{
  "parallel_block": false,
  "shared_expert": true,
  "precondition_frequency": 20,
  "max_precond_dim": 1024,
  "lr_schedule": "cosine"
}
Rows from block 5 of a small image classifier, named by matrix and row number. Rows with one number within an expert belong to one neuron, the router's apart. Each number is 50 + 15 x the weight over its row's rms, rounded and kept within 0 to 99. All counts start at 0.
Before each expert's rows are labels from the 100 images, of 14976, where the router gives the expert most weight on average: "top examples" is what is common among them; "colour at peak" is the nearest of a few named colours to the mean colour under the peak. Only what is clearly more common there than usual is listed. The data: scattered letters and digits in many colours. In brackets: how many of the 100, against the usual share in percent.
# router: slot weights (model.blocks.5.mlp.router.weight, 8x384, trained with AdamW), inputs 344-383
# up: expert up (model.blocks.5.mlp.up, 4x384x384), inputs 344-383
# down: expert down (model.blocks.5.mlp.down, 4x384x384, transposed), outputs 344-383

# expert 2
top examples: count: three (97 vs 16.6); white (43 vs 19.4)
colour at peak: brown (43 vs 13.2)
router.4:56 59 61 72 30 53 42 22 56 34 61 80 65 39 54 50 59 48 50 60 62 62 70 52 40 40 53 51 47 30 80 24 47 46 44 47 61 62 14 66
router.5:67 54 80 73 51 36 42 18 83 34 60 69 50 35 63 42 54 21 59 69 66 62 64 70 21 44 38 59 71 30 79 41 43 37 44 52 57 51 17 54
up.0:32 33 40 41 22 20 19 43 62 80 37 64 58 87 51 62 81 71 58 30 52 55 61 50 37 51 28 67 45 39 44 34 46 22 70 45 69 32 78 60
down.0:41 59 49 52 37 72 47 40 46 30 56 69 41 49 14 51 41 48 40 00 59 26 57 49 60 65 33 20 52 70 39 50 57 28 65 69 52 50 69 57
up.1:35 49 40 50 43 47 65 56 40 37 46 45 30 60 23 45 48 44 50 82 46 32 43 19 74 61 50 40 68 54 46 51 75 38 62 45 28 20 63 49
down.1:53 42 43 41 46 71 32 44 45 31 43 63 49 68 35 71 54 57 48 76 41 56 22 47 45 62 45 29 28 40 33 58 50 76 58 48 91 47 63 33
up.2:32 68 62 67 73 65 69 55 87 49 59 50 45 68 47 32 58 43 52 61 25 52 58 40 64 74 56 37 56 41 52 63 52 79 41 38 61 77 72 26
down.2:61 57 65 40 26 50 43 51 62 46 82 73 58 45 68 55 42 46 65 00 35 51 37 29 22 43 18 62 64 47 70 52 23 50 52 69 48 56 58 38
up.3:41 32 36 45 19 17 31 29 47 96 49 58 52 71 63 42 56 60 59 45 54 45 32 33 44 58 20 57 65 41 36 39 51 29 70 70 55 17 69 53
down.3:31 55 43 42 32 73 51 52 39 35 55 66 43 57 26 58 46 46 27 00 57 07 49 72 56 54 38 20 51 65 34 49 64 42 76 68 63 64 63 60
up.4:24 11 26 43 54 75 44 82 70 63 31 60 39 56 46 59 46 76 54 93 33 57 38 35 74 48 53 45 70 67 75 56 42 34 67 58 59 59 49 36
down.4:45 52 52 85 51 32 54 41 41 36 63 22 42 44 48 66 62 29 56 39 57 78 44 58 70 37 39 50 58 52 42 71 42 59 55 51 27 46 50 55
up.5:56 47 54 38 49 53 65 53 59 57 45 49 39 42 10 29 45 33 44 69 22 31 48 55 59 17 65 57 72 62 44 59 54 45 32 56 16 40 37 23
down.5:32 50 36 59 50 77 26 48 65 29 64 89 67 43 53 27 43 60 28 41 53 31 81 45 62 55 60 41 54 41 62 43 37 40 40 61 63 38 58 37
up.6:20 50 39 45 42 32 52 62 88 52 47 46 40 65 62 60 53 43 32 63 22 46 28 47 62 51 57 42 27 62 44 58 55 29 62 64 54 34 52 30
down.6:50 74 68 59 35 79 48 54 44 47 61 52 73 39 42 17 38 60 31 22 69 46 45 57 75 52 46 46 48 30 51 56 55 66 50 49 59 69 64 39
up.7:36 43 40 33 24 69 20 43 44 59 26 60 55 86 43 35 50 45 60 45 58 56 28 59 57 36 52 44 68 32 43 52 47 43 34 50 72 53 63 66
down.7:37 48 58 83 53 59 26 66 36 38 69 49 38 59 47 64 66 64 23 00 29 20 46 66 62 43 41 24 44 72 44 39 49 36 47 68 80 45 44 38

# expert 1
top examples: count: one (67 vs 17.2)
colour at peak: white (80 vs 25.5)
router.2:35 46 54 37 61 45 34 18 84 27 72 46 57 36 56 50 56 03 48 76 39 55 42 39 37 60 57 51 40 44 58 59 37 59 37 43 52 48 56 25
router.3:55 45 76 56 51 38 40 34 63 33 33 64 71 33 48 33 51 22 81 56 52 57 70 22 50 62 66 63 56 58 73 49 37 47 33 34 78 57 22 48
up.0:34 56 34 55 49 46 35 50 56 25 61 77 62 33 52 53 71 62 68 54 63 54 20 44 61 33 62 17 34 46 68 50 57 78 30 58 56 68 39 68
down.0:67 33 59 58 43 65 47 55 51 50 69 53 58 70 71 27 66 50 56 00 51 08 50 41 55 51 38 49 52 36 46 48 62 62 57 45 50 60 70 44
up.1:55 66 47 68 57 47 55 63 23 84 51 23 28 38 30 37 53 38 38 74 37 32 74 64 51 49 47 55 41 68 58 31 39 74 23 36 17 25 32 39
down.1:34 59 58 43 32 39 74 65 43 62 60 41 58 44 37 45 81 50 23 54 56 70 40 27 25 61 33 42 55 33 52 87 62 48 24 41 57 50 51 78
up.2:37 27 52 24 64 54 61 63 42 51 38 58 39 50 48 39 64 57 66 68 54 51 48 59 68 43 50 73 60 41 50 36 35 76 63 58 44 70 32 33
down.2:57 33 50 48 27 55 58 61 58 43 54 30 46 46 75 44 28 61 32 40 48 60 16 68 38 38 59 45 42 59 30 42 46 52 68 31 88 29 62 62
up.3:43 57 68 57 68 62 72 43 85 47 49 32 38 11 46 54 20 00 65 65 37 60 56 44 52 51 71 57 58 47 45 42 64 53 71 61 19 72 31 45
down.3:58 45 76 51 56 70 66 72 53 38 67 22 33 68 13 39 43 27 44 02 69 45 74 54 39 40 58 29 32 62 54 63 66 62 28 46 70 52 58 39
up.4:58 51 25 41 79 63 82 55 74 40 40 27 46 58 36 54 17 39 68 63 30 38 63 41 57 53 37 72 63 46 74 25 31 47 58 60 36 52 50 35
down.4:66 45 31 71 50 55 41 80 33 43 66 54 21 55 49 43 55 50 12 00 34 13 49 53 49 06 69 24 41 67 59 37 65 53 47 50 72 53 21 59
up.5:60 68 64 31 63 51 52 58 55 23 47 43 33 40 58 66 23 33 60 95 43 60 37 52 55 25 48 50 45 40 35 49 43 56 31 44 64 46 80 08
down.5:46 53 32 45 63 39 53 68 51 47 62 61 52 40 66 38 59 18 63 00 38 75 51 27 45 47 33 61 48 22 71 31 80 42 51 69 45 56 61 39
up.6:59 56 31 49 59 87 49 65 52 37 37 43 57 64 47 51 32 39 56 34 57 50 52 35 64 58 57 35 48 52 27 97 40 73 32 65 59 59 37 45
down.6:65 37 63 49 51 47 47 48 53 27 53 58 49 64 58 44 53 62 43 00 61 35 54 55 54 35 39 38 43 41 43 47 56 20 45 66 64 45 61 69
up.7:51 35 62 43 36 84 65 54 54 36 35 19 54 50 44 23 50 40 49 48 54 60 61 58 43 31 72 40 50 42 29 68 55 75 35 49 49 49 49 54
down.7:58 54 62 42 46 51 64 56 45 53 50 58 38 69 75 54 36 60 45 00 58 37 62 42 66 46 50 23 47 53 40 44 57 56 50 50 66 59 60 61

# expert 0
top examples: count: one (100 vs 17.2)
colour at peak: black (81 vs 35.6)
router.0:27 69 66 37 61 43 64 52 44 32 62 49 41 37 44 26 47 45 56 67 34 00 44 35 47 75 49 19 47 54 12 83 44 43 42 30 45 38 68 48
router.1:20 42 28 52 52 37 63 95 44 54 45 39 59 61 43 45 39 63 33 32 39 34 39 42 45 60 54 42 46 59 43 70 29 45 51 53 35 48 66 56
up.0:39 60 61 35 47 64 65 75 39 49 57 50 36 40 43 33 30 55 46 57 43 44 52 33 51 80 65 44 56 58 42 58 56 50 37 35 41 47 64 65
down.0:35 44 82 49 61 52 55 47 49 27 38 42 19 54 59 22 50 50 23 00 49 42 53 39 37 53 61 55 58 58 52 68 57 61 60 65 60 59 51 23
up.1:57 51 43 51 38 60 30 48 62 32 44 50 51 54 46 60 42 77 63 79 18 59 66 64 53 69 76 58 49 47 42 36 68 49 30 51 66 41 36 40
down.1:47 63 26 71 49 47 42 55 71 65 39 44 62 40 58 49 32 30 22 54 41 46 43 55 25 48 44 36 55 34 74 63 77 63 27 36 65 40 72 87
up.2:34 38 55 59 37 40 42 61 27 72 57 39 59 34 58 43 55 76 28 59 49 51 48 33 67 59 39 76 65 39 87 53 35 28 52 21 74 51 64 40
down.2:65 56 56 51 44 35 27 47 24 42 46 70 58 44 58 36 57 49 63 99 49 73 68 57 50 65 27 27 33 43 31 63 45 46 62 51 48 49 73 33
up.3:22 36 40 36 47 57 51 59 57 51 53 42 45 47 38 38 58 37 50 53 48 55 36 33 35 60 56 39 61 21 59 65 31 42 21 56 55 59 81 34
down.3:53 48 74 64 47 51 58 39 57 25 52 35 44 40 58 20 68 53 19 00 34 33 57 63 55 49 64 51 62 61 63 47 64 52 55 53 62 62 39 36
up.4:65 51 49 58 52 49 45 49 61 33 29 56 42 51 33 32 47 43 44 59 43 59 54 53 50 29 29 47 74 40 72 53 52 40 47 73 42 72 23 53
down.4:52 44 61 58 51 48 43 51 46 37 45 67 80 26 65 52 65 55 45 00 44 47 67 21 48 50 63 52 63 84 52 50 63 36 56 52 62 60 51 48
up.5:64 56 39 43 66 60 53 44 82 71 45 49 50 65 55 80 70 57 93 45 52 67 48 66 63 39 38 77 55 62 41 40 36 65 37 53 44 56 27 36
down.5:53 42 61 31 40 20 48 56 71 39 64 77 52 68 39 69 57 68 48 07 80 63 41 39 44 66 68 56 66 27 39 45 38 51 56 54 66 45 37 62
up.6:32 44 58 52 69 54 48 39 62 63 45 37 52 41 39 28 61 44 39 75 45 29 60 42 38 81 31 69 71 36 51 25 50 51 29 49 54 58 56 77
down.6:29 78 60 57 87 61 62 77 49 43 61 65 43 11 37 39 64 77 34 10 42 11 71 57 46 63 43 42 30 65 55 35 56 40 42 01 21 72 32 50
up.7:55 38 55 33 56 77 58 47 31 47 33 44 25 37 52 55 52 61 63 80 37 44 81 79 70 32 37 64 60 67 73 20 65 59 46 29 52 64 50 44
down.7:56 66 36 35 32 29 61 52 41 13 31 60 47 39 43 45 90 43 39 00 38 50 31 58 50 28 53 45 81 49 54 40 34 58 36 67 55 43 76 68

# expert 3
top examples: count: four (100 vs 16.7); teal (65 vs 40); brown (52 vs 19.9); purple (45 vs 19.7)
colour at peak: white (62 vs 25.5)
router.6:50 33 41 33 34 45 62 50 64 53 37 60 71 39 51 53 55 42 48 72 38 65 64 40 48 44 57 29 72 29 54 50 23 52 38 31 62 75 38 53
router.7:24 28 32 35 32 40 64 25 63 38 54 41 75 49 56 58 49 24 57 56 52 48 70 25 34 42 55 47 65 35 55 46 53 54 50 35 48 50 62 65
up.0:60 39 49 57 78 38 78 65 41 24 55 13 37 62 59 33 63 48 22 62 26 22 70 38 52 56 30 36 67 54 48 48 54 40 24 48 32 59 51 31
down.0:46 41 43 59 73 34 26 57 74 37 38 58 55 33 46 38 46 48 58 00 55 22 33 33 52 51 79 52 55 50 49 72 41 66 47 38 43 57 25 21
up.1:49 38 63 56 60 70 35 51 67 51 69 57 47 39 56 70 49 24 37 59 39 61 26 77 62 58 32 60 55 69 44 24 62 46 70 56 39 16 40 46
down.1:57 59 60 33 42 66 28 35 73 28 68 60 47 58 40 11 48 45 47 00 49 56 35 41 46 52 66 50 50 33 53 57 67 59 67 49 44 84 48 41
up.2:37 42 45 39 51 58 71 47 81 59 34 44 61 43 64 57 56 38 59 44 55 70 58 88 40 47 59 45 45 23 45 22 86 74 50 42 45 42 63 40
down.2:50 51 47 42 44 59 25 47 71 43 53 79 59 54 55 21 60 50 64 00 56 39 39 39 32 51 76 75 48 38 64 48 55 69 44 40 54 85 54 43
up.3:51 27 48 48 61 41 53 49 74 33 41 49 55 55 60 38 20 28 54 69 50 49 76 56 47 54 37 65 64 30 48 37 52 24 59 53 32 71 28 27
down.3:46 47 65 44 78 65 35 45 76 53 56 64 61 54 48 25 47 42 34 00 57 48 72 57 27 73 88 66 49 51 54 52 36 53 42 65 69 73 39 39
up.4:50 52 29 52 23 34 61 61 57 50 38 35 62 55 53 48 38 44 41 32 74 56 34 40 48 56 67 21 34 45 48 86 47 51 60 38 52 77 33 74
down.4:67 48 74 57 45 49 43 54 59 30 54 89 51 58 63 44 58 55 63 00 51 25 46 53 47 64 52 51 37 48 85 42 61 48 39 45 54 51 60 62
up.5:46 50 63 61 56 40 58 51 76 35 76 23 24 41 46 35 64 61 05 86 37 00 59 61 47 50 60 60 46 56 44 50 54 46 33 25 50 87 53 34
down.5:50 45 53 57 35 31 26 25 53 57 72 33 36 53 63 60 36 53 20 59 26 39 69 39 33 51 37 69 39 48 57 62 44 30 46 51 38 71 75 61
up.6:49 51 54 45 77 58 77 69 54 30 40 44 25 57 47 45 35 43 66 82 22 68 53 41 45 40 44 63 54 25 64 51 65 61 50 50 48 56 45 46
down.6:67 49 23 69 77 71 61 25 57 64 55 66 39 56 35 29 61 49 39 35 43 49 65 55 47 57 49 60 41 58 45 34 66 64 37 33 45 82 34 24
up.7:39 54 52 58 51 31 50 52 35 54 33 43 33 43 55 44 58 58 57 52 33 30 58 61 40 33 51 33 45 62 21 60 51 47 43 21 26 51 30 24
down.7:38 50 79 52 40 62 32 35 62 18 46 55 77 60 52 30 55 51 49 00 68 92 30 43 69 42 66 57 21 30 48 62 48 19 38 42 34 48 68 49